From a checkpoint of a small image classifier.
Model: 1.9M parameters, norm groupnorm, activation relu, depths [2, 4, 2], widths [48, 96, 192].
Training: muon at rate 0.011, 15400 steps, held-out accuracy 100%.
Data: trained on seven-segment displays showing three digits, 60.7 epochs.
Rows from block 4, named by matrix and row number. Rows with one number belong to one channel. Each number is 128 + 32 x the weight over its row's rms, rounded and kept within 0 to 255. All counts start at 0. After the name is the row's rms in percent of the matrix's.
# convs0: first 3x3 conv (model.blocks.4.convs.0.weight, 96x96x3x3, standardized in use), inputs 48-55, a 3x3 kernel for each
# convs1: second 3x3 conv (model.blocks.4.convs.1.weight, 96x96x3x3, standardized in use, transposed), outputs 48-55, a 3x3 kernel for each
convs0.33 112 [129  87 149 117 119 122 153 129 108 140  89 119  81 172 141 121 122 112 148 109 103 143 122 153 106 133 115  92 158  52 112 140 178 178 226 109 133 103 154 135 120 171 140 152  97  96 118  87  80  89 167 160 209  90 126 102 116 106 118 129 160 139  59 167 151  41 182 124 148 172 200  95]
convs1.33 081 [119 149  67 174 174 202 127 163 167  87 131  79 126 192 199 143 157 163 137 129  94 134 106 123 184 137 123  99 101  45  58 104 109 142 171  79 176 168 106 125 169 171 127 122  99 147 172 120 132 164 171 154 111 136 133 100 122 112  99  88 118  82 169 160  69 137 146 153 147 187 154 174]
convs0.34 101 [143 160 121 124 154 157 128 148 104 180 143 112 110 203 144 129 108  65 182 154 158 138  99 133 118  91 108 218 227 167 204 156  92  98 139 130 157 122 152 167 131 113 135  97 104 197 151 133 126 177 123  63 105 124 155 108 120  24  92  56 127  68 108 125 138 156 146 171 175 167 139 121]
convs1.34 096 [ 95 110 131 113 107 150  63 112 162 189  91 211 176  32 112 117 134 154 101 126 122 129  94 133 136  94 172 128 165 152 161  92  95  98  69  82 128 142 133 135 209 212 169  73 149 168 155 129 141 140 106 118 122  89 130 128 140 125  70  85 150 126 197 124 190 102 162  81 124 117  97 108]
convs0.35 103 [168 180 140  68 143  94 149 121 144 144 166 116 144 177 113 143  80  93 136 120 133 145 133 122 134 181 106 114 138 120  96 111 131 150 152  93 195 107 123 196  34 121 119  83 183 119 148 115 113 128  91 168  96  87 117 125  99 149 137 125  63 210 185 140 156 125 133 169 150 147 102 133]
convs1.35 105 [145 183 121 114  97 156 121 122  26 130 159  87 168 151 130 111 115 114 117 171 185 131 132 152  94 151 120 134 156 181 110  90 138 153 223 198 102 161 124 130  84  56 156 112  98 141 100  87 135 113 103 152 137 129 152 135 117 158 158 225 133 155 130  62  91 164  92 128  93  98 171 127]
convs0.36 109 [101 121 109 165 143 110 150 142 123  66 120 132 126 134 152 138 124  74 151 169  73 150 147 100 174 148 130  99  99 122 101 146 123 106 115 147 135 174 131 186 161 128 143  99 104  70  97 109 129 124 133 176 138  88 119 163 128 102 123  94 106 140 107  90  90 122  81  92 106 183  92 124]
convs1.36 073 [142  58 129 138 141 145 125 104 122 137 103 134 154  96 103  84 131 101 164 157 120 141 128 155 173 116 145 130 121 113 147 119  85 112 197 136 158 144 126 164 147 150 120 133 124 129 117 130 142 142 155 142 124 126  97 140  79 129 144 158 152 126 170  95 123 120 158  91 190 105 144 160]
convs0.37 102 [144 212 173 136 178  96 109 171 164 106 199 181  93 104 161 124 100 179 144  78  83 111  95  83 114  95 140 142 174 165 138  80 160 169 153 127 141 110 124 164  73 189  86 126 201  71 200 182  47  51 150 135 166 153 119 164 132  80 120 129 138 100 183  86 144 139  61 145 179 156 115  96]
convs1.37 095 [130 179 146 147  96 119 116 189 109 146 105  50 134  69  92 115 155 122 102 124 128 113 112  87  96  98 121 136 108 115 150 116 131 123  79 133 116 122  97 125 108 131 153 113 151 137 111 120 121  83  99  85  56 127 206 227 139  98 177 164 188 113  98  73 100 119 138 171  95  95 123 125]
convs0.38 085 [109 134 202 151 143 159 123 131 113 122 202 130 111  98  93 117 167 148 149 161 124 168 132 166 141 118 138 145 127 134 132  91 155 125 120 124 153 125 112 161 111 109 100  95 104 147 207 127 127  45 120 144 196 122 125  68 181 132 178 155 126 107 100 119 127 118 141 134 132 151 156 104]
convs1.38 094 [103  94 119 100 138 144 126 132  97 127 128  85 139  96 153 150 129 133 141 114 123 147  98 130 121 110 121 145 147 155 124 143 123 118 117 100 157 136 154 175 124 161 165 128 112 104  84  92 104 129 106 124 121 124 123 141 112 103 151 168 155 128 104 152 173 101 126 125 181 147 139 172]
convs0.39 090 [130  95 162  81 113  91 136 162 122  91  84 124 140 116  82 145  95 137 122 133 124  94 114 169 114 135 147 155 110  78 117 116 104  95 183 254 152  97  93 122 137  54  83 148 133 192 161  96  97 144 115  48 150 153  73 137 131 108 135 133 135 140 112 154 169 121 139 128 121 168 113 150]
convs1.39 087 [147 168 145 141 133 157  69  72 112 177 126 136 101 128 102 145 110  96  89 124 106 128 147 109 130 133  90 151 109 107 128 136  75 116 160  76 198 171 120 100 146 114 155  68 114 188  82 128 115 109 143 136 171 132  64 134 150 143 125 142 116 165 164 114 151 147 121  82 161 123  73  83]
convs0.40 140 [110 160  79 129 151 121 122 162 164  55  85  85  99 101 144 102 111 111 177 143 122 158 143 119 155 141 143 110 115 135 133 136 107 136 148 102 131 104 105 138 130  86 152 150 108 137  98 149 158 104 123 158 144 139 110 146 119 165 185 115 131 139 115 143 129 126 144 133 143 154 105 148]
convs1.40 125 [108 116 148 115 133 162 129 135 161 112 126 132 126 116 161 121 110 118 108 126 105 122 137 104 135 128 131 143 130  99 106 142  89 118 156 135 136 116  95 143 103 104 133 118 141 133 125 126 109 135 127 111 144 128 134 148 141 142 145 121 140 155 124 119 119 154 117 115 137  97 105 132]
convs0.41 104 [125 133 117 168 126 130 151 115 143  95 182 174 110 171 111 112 110  96 125 147 101 147 118 110 127 139 110 117 182 160 175 193  44  79 191 142 155 154 165 121 177 136 129 132 122  69 183 126 139 181  74 111 113 148 150  72  80 113 117 152 124 147 107  98 132 123 141 168 112 120 138 116]
convs1.41 135 [ 97  98 120 124 162 136 170 140 108  59  82 120 135 143 174 104 144 129 135 132 134 137 139 154 123 114 174 163 146  92 104 124 124 108 166 173 118 132 122 107 136 116 145 156 153  39  69 130  74 114 137 162 161 101 127 110 133  96  45 159 103  64 158 134 173 175 123 100  79  26 141 104]
convs0.42 095 [113 159 136 141 152 190 199 183 191 172 132 111 196 223 181 122 143  69 142 118 131 126  99 118 124 110 101 111 113 131  95 143 122  85 112 128  48  91 190 123  84 131 135  83  55 147 231 139 143 206 116  83 106 135 162 122 162 168 129 118 125 129 133 157 201 158 194 134 147 101 126 126]
convs1.42 111 [ 99  70  81 120  93 107  86  39  89 118 122 144 159  98  86 147 165 136 138 161 166 140 114 123 162 147  99 141 105 153 101 105 105  31  75 117 125 147 176 161 169 181 114 135 126 100 151 124 137 149 110 122  87  81  44 105 143  32 126  88  58 120 109 139 143 112  75 115  67 102 114 180]
convs0.43 094 [128 155 137 133 185 122 122 175 157 121 145 180 103 107 191  96 149 177 135  98 123 136 137 126 115 132 131  66 137 136 150 106 135 134  46 131  87 139 147  67 188 128 138 121 192  23 146 151 157 129 194 120 110 118 118 149 128  83  95  98  88 117 127 127 147 146 120 145 169 147 148 137]
convs1.43 116 [130 104 101 169 127 104  94 109 128  74 153 119  98 102 159 157 125 109 114  98 111 103 111 151 109 106 138  97 136 165  49 135 170 127 168 131 110 163 159  96 109  93 112  95  44 112 116 156  91 135 146  97 116 104 130 142 154  91 146 150  88 105 166 173 113  73 111  90  34 128 160 133]
convs0.44 101 [105 135 101  79 149 124  86 128 135 137  79  91 115 177 111 118 106 138 232 161 120 190  86  88 141 184 143 154 180 143  82 138 103 130 142  80 125  91 107  93 142 146 139 143  96 105 187  85 116 114  93 114 145 155 155 127 136 126 109 105 110 141 152 145 117 119 133 113 145 131  92 158]
convs1.44 088 [107 113 173 144  86 119 198 226 128 208 188 173 136  94 110 108 107 146 105  99 127 125 103 128 134 122 179 161 136 121 133 147 207 150  87 105  98 134 125 121 108  66 105 153 120 120 140 108 150 182 168 111  92 125 230 187 129 131 162 119 194 126 100 127 102 110  89 155  43  67  78  78]
convs0.45 096 [160 132 148 159 135 181 141 195 213 115 115  91 142  93 122 140  87  89  99 164 126 125 172  97 136 168  63 142  38 115 158 144 123 204 113 128 123  93 115 129 114 144 132 164 116 173  86 125 229 100 147 110  22 132 109  55 121 107 140 128 118 139 187 155 183 100 183 161 118 108 121 103]
convs1.45 095 [128 164 143 144 168 154 113 116 128  92 133 105 131 133 117 174 165 126 105 113 117 134 108 122 125  85 132  73 143  69 109 147 104  81 160 153 115 116 119 163 132  71 126 142  73 125 118 118 124 136 120 138 177 112  98 130 111  93 157 107 114 161 128 160 184  84 132  81  69 134 145 145]
convs0.46 095 [120 189 188  92 157 166 112 163 161  93 109 139 164 178 125  98 165 151  82 154 101 132 132 110 106 152 100 197 111 119 171 152  98 166 100 111 210 210 134 135 195 108 116  97  90 120  98  80 157 118 131 141 140 106  90 183 129 155  96 134  60 138 119 142 210 226 118 108 127  83  85 109]
convs1.46 115 [109 121 129 116 138 136 103  76  87 104  87 133 141 115 126 173  99 126 179 174 117 119 141 126  84 129 148 111 123 118  67  93 125 111 121 147 167 125 149 176 148 198 123 108 142  74 119 171 116 107 115 148  94 112 164  95 123 131 122 139  95  99 211 141 159 156 133 101 141 144  83 150]
convs0.47 110 [128 117 172 114 121 155 116 121 131 110 152 132 110 132 181 124 136 101 142  74  46 121 168 163 124 171 145 129 130 121  91 104  66 136  62  60 129  92 123 130 166 139 109 120 155  21 160 211  91 117 190 148 189  87 168 113 106 160 146 142 149 133 154 116 167 170 136 106 127 134 133 102]
convs1.47 120 [160 135 156  93  89 181 138 144 109 139 171 160 203 115 118 129 112  86 101  73 103  38  60 105 106 126 137 107 148 183 139 138 166 123 173 186 136 140 139 109 141 137 100  91 116 104 124  93 170  96 132 114  75 104 200 244 148 141 105 156  97 101 135 141 186 183 126 126 207 129 137 111]
convs0.48 100 [154 114 132 136 158 140 162  98  88 117 167 121 149 139 175 121 123 129  94  77  61 137 141 149 120  95 102 151 186 235 125  88 101 106 144 126 121 163 150 153 106 127  80 116  89 101  83 166 181 180 132 111 116 135  93 111 136 123 130 101  73  97  97 111 159 145 121 160 122  82 134 146]
convs1.48 100 [153 139 148 189 158 159 138 131 107 178 170 169 138 160 146 108 135 118 139 127 117 104 118 118 101 154 136 112 113 163 177 184 157 125 108  83 118 173 183 164 171 153  90 124 115 158 132 122 157 179 129 143 174 150 154 153 119 182 134 152 135 157 100 117 151 166 160 113 162 145 131 180]
convs0.49 097 [127 130 170 174 168 175 119 158 143 190 139 133 126 171 126 140 149 126 158 159 189 121 146 166 140 140 128  19 121 106 158 167 135 210 175  72 112 118  75  96 155 132 111 205 158 203 158 141 149 133 143 106 119  72  69 189 165 158 137 101 197  35  12 196 171 101 164 111 124 100 111 108]
convs1.49 088 [ 84 121 116 122 130 125 144  43 101  97 158 132 175 149 101 117 134 154 124 129 141 123 175 161 120 144 130 190 180 122  79  87 115 156 147 181 167 182 138 141 164 119 127 116 102 123 113 140 119 190 136 164 162  89 134  52  62 120  67  79 132 126 157 168 114 165  97  56 107 139 157 112]
convs0.50 092 [166  98 200 114 106 119 100 121 166 134 131 152 156 124 129  91 165  49 174  89  94 147 125 147 169 160 194 124  87 104 150 144 105 102 182  46 130 164 144  78 112 116 146 147 127 123 105  75 116 195 129 151 181  95 135 164 139 111  60 127 154 123  75 132 146 129 131 139 114 116  86 121]
convs1.50 107 [ 90 176 142 122  93 145  85  38 105 140 114 130 136 128 146  82 104 111 173 127 140 161  59 153 131 111 124  89 103 114  89 121 128 145 111 183 171 173 159 130 117 141 124  97 105 113 125 145  75 122 121 132 153 145  51  15 101 142  98 137 135 148 148 161 216 189 139 140 148 101 106 143]
convs0.51 094 [110 140  66 114 120 158 115 118 133 113 121 140 175 136 148 104  98 103 155  78 143 115 144 113 136 104  85 102 119 110  97  90 124 106  99 116 166  96 153 168  48 102 129 140  99 104 123 146 117 120 133 149 114 141 125  70  24 127 154  90 139  83 157 183 173 156 158 143 126 125 141 131]
convs1.51 086 [172 139 126 197 157 207 127 123 118 156 180 135 125 138 147  76 127 108 149 130 125 149 124 155 138 110 137 107 158 135 157 133 111 182 139 121 146 190 169 176 160 151 164 189 135 157 165 131 154 155 157 140 127 149 132 148 119 140 138 150  97 104 141  86 109 157 150 163 135 118 202 149]
convs0.52 099 [103 118  25 142 180 125 115 110 141  99 182 135 139 110 115  86  92  95 131 155 158 111 110 148  94 127 121 146 124 147  94 128 151 102   9  44 194 121 109 170 177 181 143 103 101 191 183 182 143 122 137 128  72 115  93 124 146 121 100  69 116 194 114 152 159 130 145 133 155 180 138 178]
convs1.52 080 [144 171 167 134 109  69 139 150 157 123 122 166 125  45 117 115 108 115 167 159 206 147 137 124 118 123 136  99 114 164 209 205 134 154 128  86  77  86 124 145 110 131 112 122 137 160 151 163 136 112 112 124  87 103 165 164 166 133 123 164  98 146 208 110 108 130 153 173 144 151  58  91]
convs0.53 102 [ 94 171 150 123 150 146  67 158 127 126 118 154 122 177 138 134 181 116 118 142 151 154 166 125 134 127  98  91 113 123 120 201 103 133 122 119  96 130 185 130 143 123 157 121 109 114  88 110 109 235 153  97 114 105  70 134 124 137 110 133 150 113 161  99 118 124 153  94 191 148 109 151]
convs1.53 098 [157 182 123 161 123  67 130 165 107 191 185 115 116 142 124 123  68 118 156 132  86 137 104 113 110 143 145  58 132 124 120 120 134 146 158 133 105  64 119  98 110  98  91  98 130 104 104 149 185 148 166 156 188 179 165 199 131 100 150 117 138 109 138 153 136 101 149 158 117  94 112  72]
convs0.54 092 [117 114 147 110 139  81 132 144 137 105  49  87 163 113 107 207 122 118 123  93 120 184 120 102 115 127  99 133 165  50 171 158  85 164 159 101  96 155 117 106 157 137 130 127 128  84 114 120 220 138  94 161 105 111 136  93 105 185  83  88  82 106 110 187 111 112 130 114  94 151 148 146]
convs1.54 102 [134  88 127 157 145 172 108 103 114 141 131 126 155 163 137 124 147 145 145 169 145 133 139 146 192 152 156 157 113 115  55 125  83  54 112  80 130 138 133 118 133 140 128  94 107 145 171 143 134 100 133 123 129 144  26  51 114  92  50  76 155 118 152 135 174 114 132 118 118  91  50  73]
convs0.55 101 [107  90 147  84 106 131  93 146 103 123 174 110 119 142 122 142 127 134  99 105 108 119 153 135  85 161 136  85  97 173  61 159 129 180 107 129 197  94 156 214 196 156 150 113 124 104 110 131 148 178 181 139 155 111 169 111 137 109 147 106 116 152 151 116 162 110 171 130 111 154 185 125]
convs1.55 081 [143 152 185 185 188 200 102 106 178 120 127 188 188 138 141 156 127 112 144 214 100 151 153  76 126 127 114 117 117 122 161 139 134 162 109 116 130 177 110 123 181 140 130  61  89 138 115 137 120 110  84 118 128  87  97 120 120 102 113 118 141 127 124 144  95 121 147 116 114 129 136 118]
convs0.56 100 [154 145 119 180 148 124 146 175 184 131 136 112  92 150 122  85  92 132  78 116 136  81 150 141  66 127 141 165 128 120 165 116  82 169  78 158  95 137 124 136 179 148  85 155 131  80 155 165 123 146 170  81 137 102 111 136  51  90 165  86  72 138  87 107 127 131 137 103 134 123  82 143]
convs1.56 084 [132  76 139 112 141 189 113 123 161 123 168 118  70 176 115  68 120 132 121 168 120 103 119 121 110 131 119 121 131 142 153 186 130 119 181 120 110 132 126 124 133 142 126 156 153 184 117 168 166 163 149 125 126 149 122 175 127 113 139 131 115 129 108 233 146 143 168 123 189 133 131 167]
convs0.57 103 [140 113 152 101 154 101 134 153 127 133 107 155  94 129 107 104 155 113 180 136  79 154  95 110 104 118 171 134 136 153  80 169 128  87 209  50 137 148 124 152 140 112 111  89  75 131 137 178 130 178  91 106 182 121 154 119 122 157  90  95 145  56 197 136  84 113 114 135 145 105 134 160]
convs1.57 113 [113  96 132 216 163 129 192 171 130 130 135 194  60 169 150  54 112 120  87  86  75  93 114 102  96 138 166 204 119 128 179 128 120 150  52  87  62  89 116 114  48  99 143 132  95 124 113 152 160 161 134 147 159 143 178 215 121 149 122 133 165 147 126 138 110 133 116 143 102 112 131  74]
convs0.58 098 [130 150 128 126 118 136 118  93 134  82  78 142 134 124 158 150 147 154 136 141  84  92  82  92 104 131 156  17 121 139 179 150  72 149 124 128 140 142 133  78 133  99 201 128 142 135  84  82 129 190 141 172 219 125 153 137 119 146 114 164 149 104  99 185 127 209 187 136 122 155 118  87]
convs1.58 112 [154 186 173 102 120 157 255 116 135 176 153 163 138 128 154 162 113 151 103 140 146  93 134 152 139 130 122 130 105 114 131 137 122 121 146 131 112  84 154 156 114 115 161 168 184 143 137 126 161 112 128 100 103 118 181  88 121 129 159 150 137 114 130 132  47 104 128 118 107 136 178 174]
convs0.59 111 [ 91 123  86  88 142 117 106 156 150 141 104 161  67  89 128 167 171 147 105 148 133 128 121 184  91 131 147  98 167 110  89 145 148 119 201 120  81 172 176  91 198 166  90  81 102 127  74 110  90 117  78 174 134 148 111 126 113 129 110 193  80 119 160 114 109 123  87 166 191 103 174 101]
convs1.59 124 [156 125 108 120 128 162 156 142 107 203 173 139 160 116 112 172  84 112 140 131 112 156 124 119 229  91  87 155 161 131 162 130  89 146 144  76 133 100 162 173 156 136 117  99 148 233 144 135 138  51  90  51  89  73 193 167 105 156 176 122 112 147 124  95 129 117 158 110 145 178 177 110]
convs0.60 090 [226 116 240 145 162 161 139 107 145  99 103  84 101  56 143  74 138 163 114 142 157  78 127 164 158 144 125 168  85  68 180  91  78 148 123  85 161  73 179 152 127 169 113 141  90 114 142 110 134 139 130 118 107 178 106 166 230 103  67 159 116 111  90 152 128 114 102  96 158 107 145 161]
convs1.60 087 [116 105 118 136 152 123 121 141 167 104  59  81  73 133 140 134 140 125 140 115 163 106 135 145 186 167  84 105 214 109  78 128 192 128 175 124 166 101 131 102 144 133 120  89 102 101 214 103 102 160  96 173 130 136 142 150 129 140 118 129  99 102 197  83 136 153 110 187 118 142  93 148]
convs0.61 097 [125 118 120 146 108 217 114 184 135 153 151 107 194 118 115 156 109 181  85 109 152 111 133 152 100 171 135 116  64 124 144  97 172 118 136 172 134 135 113 117 191 231 111 128 142 133 135 135 156 118 146 139 150 188  65 121 132 114 148 167 112 131 151 148 195  91 126 141 116  96 176 159]
convs1.61 082 [121 115  78 140 186 116 112 165 149 110 198  87  98 147 100 107 148  68 134 113 119 121 142 141 118 172 132  89 137 131 112 147 129 170 137 106 154 112 103  77  82  78  97 106  83 100 117  96 107 135 110 163 163 171  95 109 181 112  62 179 133 123 199  90 131 127 142 110 202 128 107 141]
convs0.62 090 [129  98 130 115 152 124 167 202 162 118  94 100 157  97  94 158 136 106 129 105 137 141 119 128 127  73  72 106  57  78 101 185 164 163 178 170 121  83  96 168 145 171 140 120 143 103  95 133  79 106 117 141  98  84 132 114 142 199 166  63 220 149  34 160 138 103 125 105  97 159 187 187]
convs1.62 094 [ 97  83  88 117 133 155 106  63 132 124 126 136 122 125 124 132 109  91 141 109 114 137 116 104 191 143 101 188  50 102 125  54  84 107 149 132 143 150 167 203 209 129  35  89 113 133 157 124  88 116 141 140 158 102  84  97 131  76  39  67 119 115 152 137 109 119 155 139 149 137 134 118]
convs0.63 111 [121 131 109 149 124 128 145 162 148 155 156 151  86 127 127 139 134 112 124 110 121 147 136 112 166 134  88 128 142 133 172 136 112 153 193  64  83 140 170  99 120 119 138  92 174 139 110 125 109 100 110 148 169  85 124 146 150 170 204 177 106  75 118 106 122 107 111 168 124  50 157  82]
convs1.63 108 [105 114  37 132 175 126 156 174 100 145 164 182 103  79 163 141 141 128  90  62  83 109  93 115 159 128 181 127 202 178  80 140  71 133 126 110 122 124  91  98 103  89 135  86 107 150 131 138 184 180  96 123 159 167 212 206 150 128 133 132 135 110 157 200 184 130 193 169 144 113 201 124]
convs0.64 089 [121  62 120 149 130 154  81 133 142 115 127 138  83 199 121 118 129 121 167 115 145 108  71 141 126  95 145 198 112  44 130 116 116 152 154  69 121 229  98 107 173 121  68  88 132 172 142 166 128 117 175 149 218 167  56  62 125 115  43 155 147 165 132  97  95 114 101 194 154 100 125 104]
convs1.64 093 [103 121 100  96 126 152 162 151 135 169 118 135 203  90 125 213 150 165 152 148 105 166 123 135 156 117 113  57  89 119 117 159 122  84 168 150 163 100 134 156 126 150 156 194 178 135 127 154 137 139 105 142 104  97  86 160 117  40  54 153 155  49 148 117 124 167 110 191 144 105 200 135]
convs0.65 099 [ 88  86  91  97 102  60 153 131  89 123 152 177 125 101 143 156 123 172 156 115 132 126 129 131  73 129 150 146 113  99  62  14  58  70 116 102 135 233  89  71 201  85  84 185 141 128 122 197 152 103 161 112 130 128 183 115 148 140 119 139 166  95 151 160 132 107 162 122 129 105 135 126]
convs1.65 090 [138 105  95 185 134 139  61  78  92 118 114 132 123 135 134 233 131 129 186 247 212 112 188 162 106 172 153 146  99 153  79 111 159 140 129 218 152 127  62 174 186 160  96 102 156  84 175 122  96 132 116 126 108 149  82 129  85 121 125  98 141 148  99 110 152 208 140 163 212 102  89 137]
convs0.66 118 [106 125 216 142 168  80  70  99  66 147 100 156  91 119 138 168 122 133  65 127 155 124 140 107 100  89 156 123 122 104 106 160 146 104 124 100 114 138  76 125 120 124 183 124  97 145 139 143 130 171 113  82 112  94  93 143  51 151  81 159 189 126 135 179 140 174 138 119 120 131 136  94]
convs1.66 075 [126 130 155 142 118 107 135 247 194 148 155 125 105 195 123  99 110  86 132 144 156 149 136 119 167 153 193 157 122 154 142 199 137 194 182  67 139 109  83 148 143 128  98 134 128 134 111 135 143 142 136 154 134 138 203 165 164 131 181  99 139 172 143 207  82 176  81 174 117  91 121 117]
convs0.67 104 [144 187 115  97 179 125  92 161 155 100 118 147 154  75 194 158 121 106 132  98 124 111 101 119 142 170 122 142 214  81 161 196  62 196 166  77 142 170 134  78 177 120 156  96 113 135 131 139 189 119 118  90 147  81  93 123 114 112 125  79 153 110  93 107 114 134 120 108 144 109 127 149]
convs1.67 112 [143 139 129 173 138 107 169 104  94 147 214 121 125 133 115 156 137  87  91 132 117  80  91 141 125 143 135 174 118  61 135 113  89 170  97 185  77 112 131 155 147  94 111 168 123 161 107 142 182 106 138  83  94  69 213 148 115 242 133  98 144 104 129 122  96 149 114 114 145 181 174 156]
convs0.68 090 [112 125 119 110 163 170 121 142 152 144 129 123 163 126 105 133 135 199 137 164 186 111 141  78 149 110 125  90 142 119  89 112 156 112 134 177  78 135  75 141 155 145  85  79 140 145 182  74 129 160  89 157 156 164 122 134 126  85  83  74  97  91  77 140 126  97 122 157 121 159 177 196]
convs1.68 119 [ 86  77 114 143 149 132 142 160 165 155 144 112 182 131 115 114 119 109 122  69 105 103  79 145 186 118 138  72  77  52 110 129 137 115 164 113 107 100 133 123 132 139 122 151 114 164 165 123 192 197 165 123 120 120 128 151 170  85  70 141 147 122 127 163 134  70 144 156 148 104  98  72]
convs0.69 094 [123 129 134 141 120 125 121 114 102 132 131 136 112  94 113 136 104 113 147  83 126 175 134 107 174 158 133  70  93 140 134 113  84 121  88  45 123 106 119  89 103 154 121 178 140 113  96 157  91  74  65 188  96  96 123 143 122 149 189  77 116  97  82 176 123 139 147 127 128 142  78  94]
convs1.69 091 [139 187 171  87 104 112 129 163 105 140 168 102 127 190 160 129 123 130 164 113 100 152 107 126 180 131 146  93  87 116  57 184 122 156 199 174 101 113  97 124 133 105  64 161 158 122  99 121  92 140 129 133 132  92 149 101 134 157 136 122 140  98 129 193 147 101  57 132 138 144 102 130]
convs0.70 108 [ 79 163 126 142 134 120 110 138  83 121 149 172  65 173 127  78  85 152 122 111 123  81 107  75 102 104 114 167 124 160 151 139 126 120  97  98 146 144 102  73 141 136 155 122 160  79 122 142 103 112 179  24  75 109 151 160  85 107 117  92 160 104 130 119 171 177 142 110 127 110  85 151]
convs1.70 106 [ 71  50 118 145 145 123 139 169 197 132 149 117  78 112 119 151 104 127 123 104 133  94 112 139 195 136 169 116 144 171 147 166 161 113 104 118 113 110 161  90 141 147 144  77  92 146 109 104 126  81 110 131 152 126 174 189 135 124 132 126 159 184 163 144 130  80 115  96  95 155 113  54]
convs0.71 101 [128 122 132  85 124 149  88 124 120 109 141 176 125 124 125 125 126 108 107 118 125  98 129 136 131  92  92 114 158  86 117  20  79 116  58 101 132  99 135 140 153 135 170 126 110 178 169 145 121 125 115 133  72  93 108 184 108 180 188 130  88 118 134 142 144 166  91 133  97  78 119 158]
convs1.71 105 [179 163 154 143 138 117 135 140  38 181 187 199 152 161 167 167 140 117  92  98 109  99 121 137 151 119 146  92 122 124 152 159 168 143 144 188 182 146 122  74 153  60 105 139  91 133 143 124 139 130 182 159 137 103 190 178 145  88 107 147 107  79  91 186 200 174 150 190 138 106 107 184]
convs0.72 115 [ 86 141 123  88 108 178 149 111 141 182 153  92 113 146 148 113 118 125 127 103 173 170  79  90 134 119 103  77  90 211 115 120 148 114 156  22 177  90 143 154  83 201  95 143  73  49 114 155  96 137 215  89 171 113 161 106 175 155  90 139 152 142 110 112 151 143 149 116 180 129  92 138]
convs1.72 101 [103 128 144 189 149 144 177 136 118 198 228 184  95  85  59 123  77 118  53  83 119  81 100 119 163 158 103 121  85 184 118 113 111 123 111  81 163 152 155 151 196 146 169 164 112 167 167 126 139 136  89 131  84 123 146 136 121 137 153  64 127 105 105 122  77 145  81  72 120 122 168  50]
convs0.73 105 [139 141  96 139 173 116 152 133 144  95 113  96 201 165  46 151 152  97 155 120 171 118 106 134 125 121 117  92 117  82 184 144 104 120  58 136  99 110 161 123 140 128 127 146  90 101 129 151 207 158  84 213 145 150 100 112 116  83  74  97 126 136 196 115 141 134 128 160 105 133 127 126]
convs1.73 099 [135 148 131 133 158 166 175 126 196 120 202 139 121 109 124 157 139 150 135 103 105 150 102 120 147 136 159 111  81 137 161  87 122 125 131 104 127 104 112 136 131 132 101 127 109 132 137 105 222 173 139 140 135 157 115  69 133 166 142  93 184 170 167 119 134 146  27 115 158  44 111 122]
convs0.74 097 [103 150 100 102 186 111  97 155 141 140 169 131 106 159 127 125 149 144 119 123 176  80  69 133 112 141 138  80 103  74 138 150 150 102 150  98 116 156 107 126 161 125 161 179 134 107 124 135 169 197  98  89 224 178 130 113 197 177 105 157 112 102 106 121 151 215 123 172 145 137 166 143]
convs1.74 083 [ 98 155 120 173 179 142 149 189 153 149 121 100 173 162 130 155 103  76 133 158 121 139 136 107 189 152 158  62 128 118 115 153 137 166 195 123 143 141 124 145 151 184 114 121 184 148 134 147 149 145 108 151  98 134  70 118 112  58 119 114 109 114 145 140  85  99 155 164 130  81 117 139]
convs0.75 098 [128 159 144 105 130 113  64 107  84 134 104 106 132 131  91 158 101 165 105 108 115 123 140 129 192 196 155 138 151 103 106 125  99 138 119  66  95  93  97  80 121 122 152 204 101 149 148 144 125 133 147 158 140 168 152 127  87 138 147 126 146  72 169 161 140 125 167 167 131  78  89  72]
convs1.75 111 [155 111 175 119  63  83 116 120  74 121 143 132 136  98 118 126 109 138 139 137 117 151 162  85 141 138  79 109 110 108 119 151 198 146 110 149 162 176 153  91 130 144 111 114 121 139  79  69 116 126 110 175 154 150 101  64  49 138 111 138 153 169 155 168 142 152 100  52  58 140 161 144]
convs0.76 094 [122 154 114  89 191 125  71 130 125 117 153 120 114 179  78 114 101 171 132 105 122 163 123 160 152 124 110 113 123  90 127  76 121 134 113 175 137  94 108 173  81 100 176 158 100  93 144 106 155 115 147 221  85 157 132 191 146 160 102  90 117 121 102  92 160 115 127 138 138 125 136 161]
convs1.76 094 [185 173 169 127 132 142 144 163 160  61 115 133 176 103 135 175 112  84 110 154 118 118 129 138 161 178 161 101 130 112 110 171 142 180 155 156 100 119 115 121  91  99 117 142 139 174 152 138 136 104 138 163 102 126 144 188 147 141 127 129  62 100 130  98 143 113 130  79 151 146 169 152]
convs0.77 097 [ 99 161 112 114 143 157 138 122 171 108 159 104  69 126 125 103 101 159 140 168 124 128 134 119 134  68  94  85 111 107 128 197 148 179 173 106  95  38 127 201 116 129  76 129 117 117 132 126  71 116 135 105  52 101 124 152 142 148  97 109  86  54  44 114 111 127 100  67 119 152 111 120]
convs1.77 105 [ 73 143 122 137  93 121 132  58  54 150 126 131  83 130 164 130  92 127  75 109 120 137  90 110 167 186 146 117 166 105 180  86 105  93 121 171 165 252 176 150 138 165  93  81  72 138 107 122 131 116 136 112 142 168 138  27 123 155  60 118 127 134 134 144 174 139 169  76 147 139  98  72]
convs0.78 097 [113 117 125 108 106 114 153 155 141  80 134 116 174  80 109 154  67 118  86 127 118 112 194 127 134 184 153 153  55  97 105   0  70 106  50  84 145 141 130 157 155 181 129 186 174 137  98 130 186  95  93 168 108 170 109 113 197 111 168 158 111 153 206  88 136 141 144 141 184 136 129 121]
convs1.78 095 [188  81 118 145 112 149 111 100 136 136 118 127 111 116 117 158 148  96 134 172 162 131 164 183  85 147 140  70 154 158 119 223 197 140 200 177  85  73  98 114 127  88 131 156  80 148 167 169 139 126 134 143 115 109  20  99 152  61 147 132  89 215 139 141 116 110 105 103 126 111 122  93]
convs0.79 101 [103  83 201 113  69 144 121 118 156  81 185  93 101  99 102 131 174  59 122 148 148 123 154 122 157 120 102 120  70 115 127 102  86  76 124 108 136 135 125 174  93 107 142 126  98  86 163  98  93 101  58 109 149 141  94 175 112 154 132  82 155  98  84 146 129 108 155 142 112 105 141 111]
convs1.79 118 [150 149 173 110 109 149 164  87 154 164  57 130  67 100 106 120 115 132  98 122 115  75 100 144  76 114 138 131  87 115  78 101 119 106 130 167 141 136 120 166 124 122 103 150  69  82 150 118  55  97 148  72 117 130 176  99 170 169 135 128  85 114 181 108  85 144 161 156 136 130  64 108]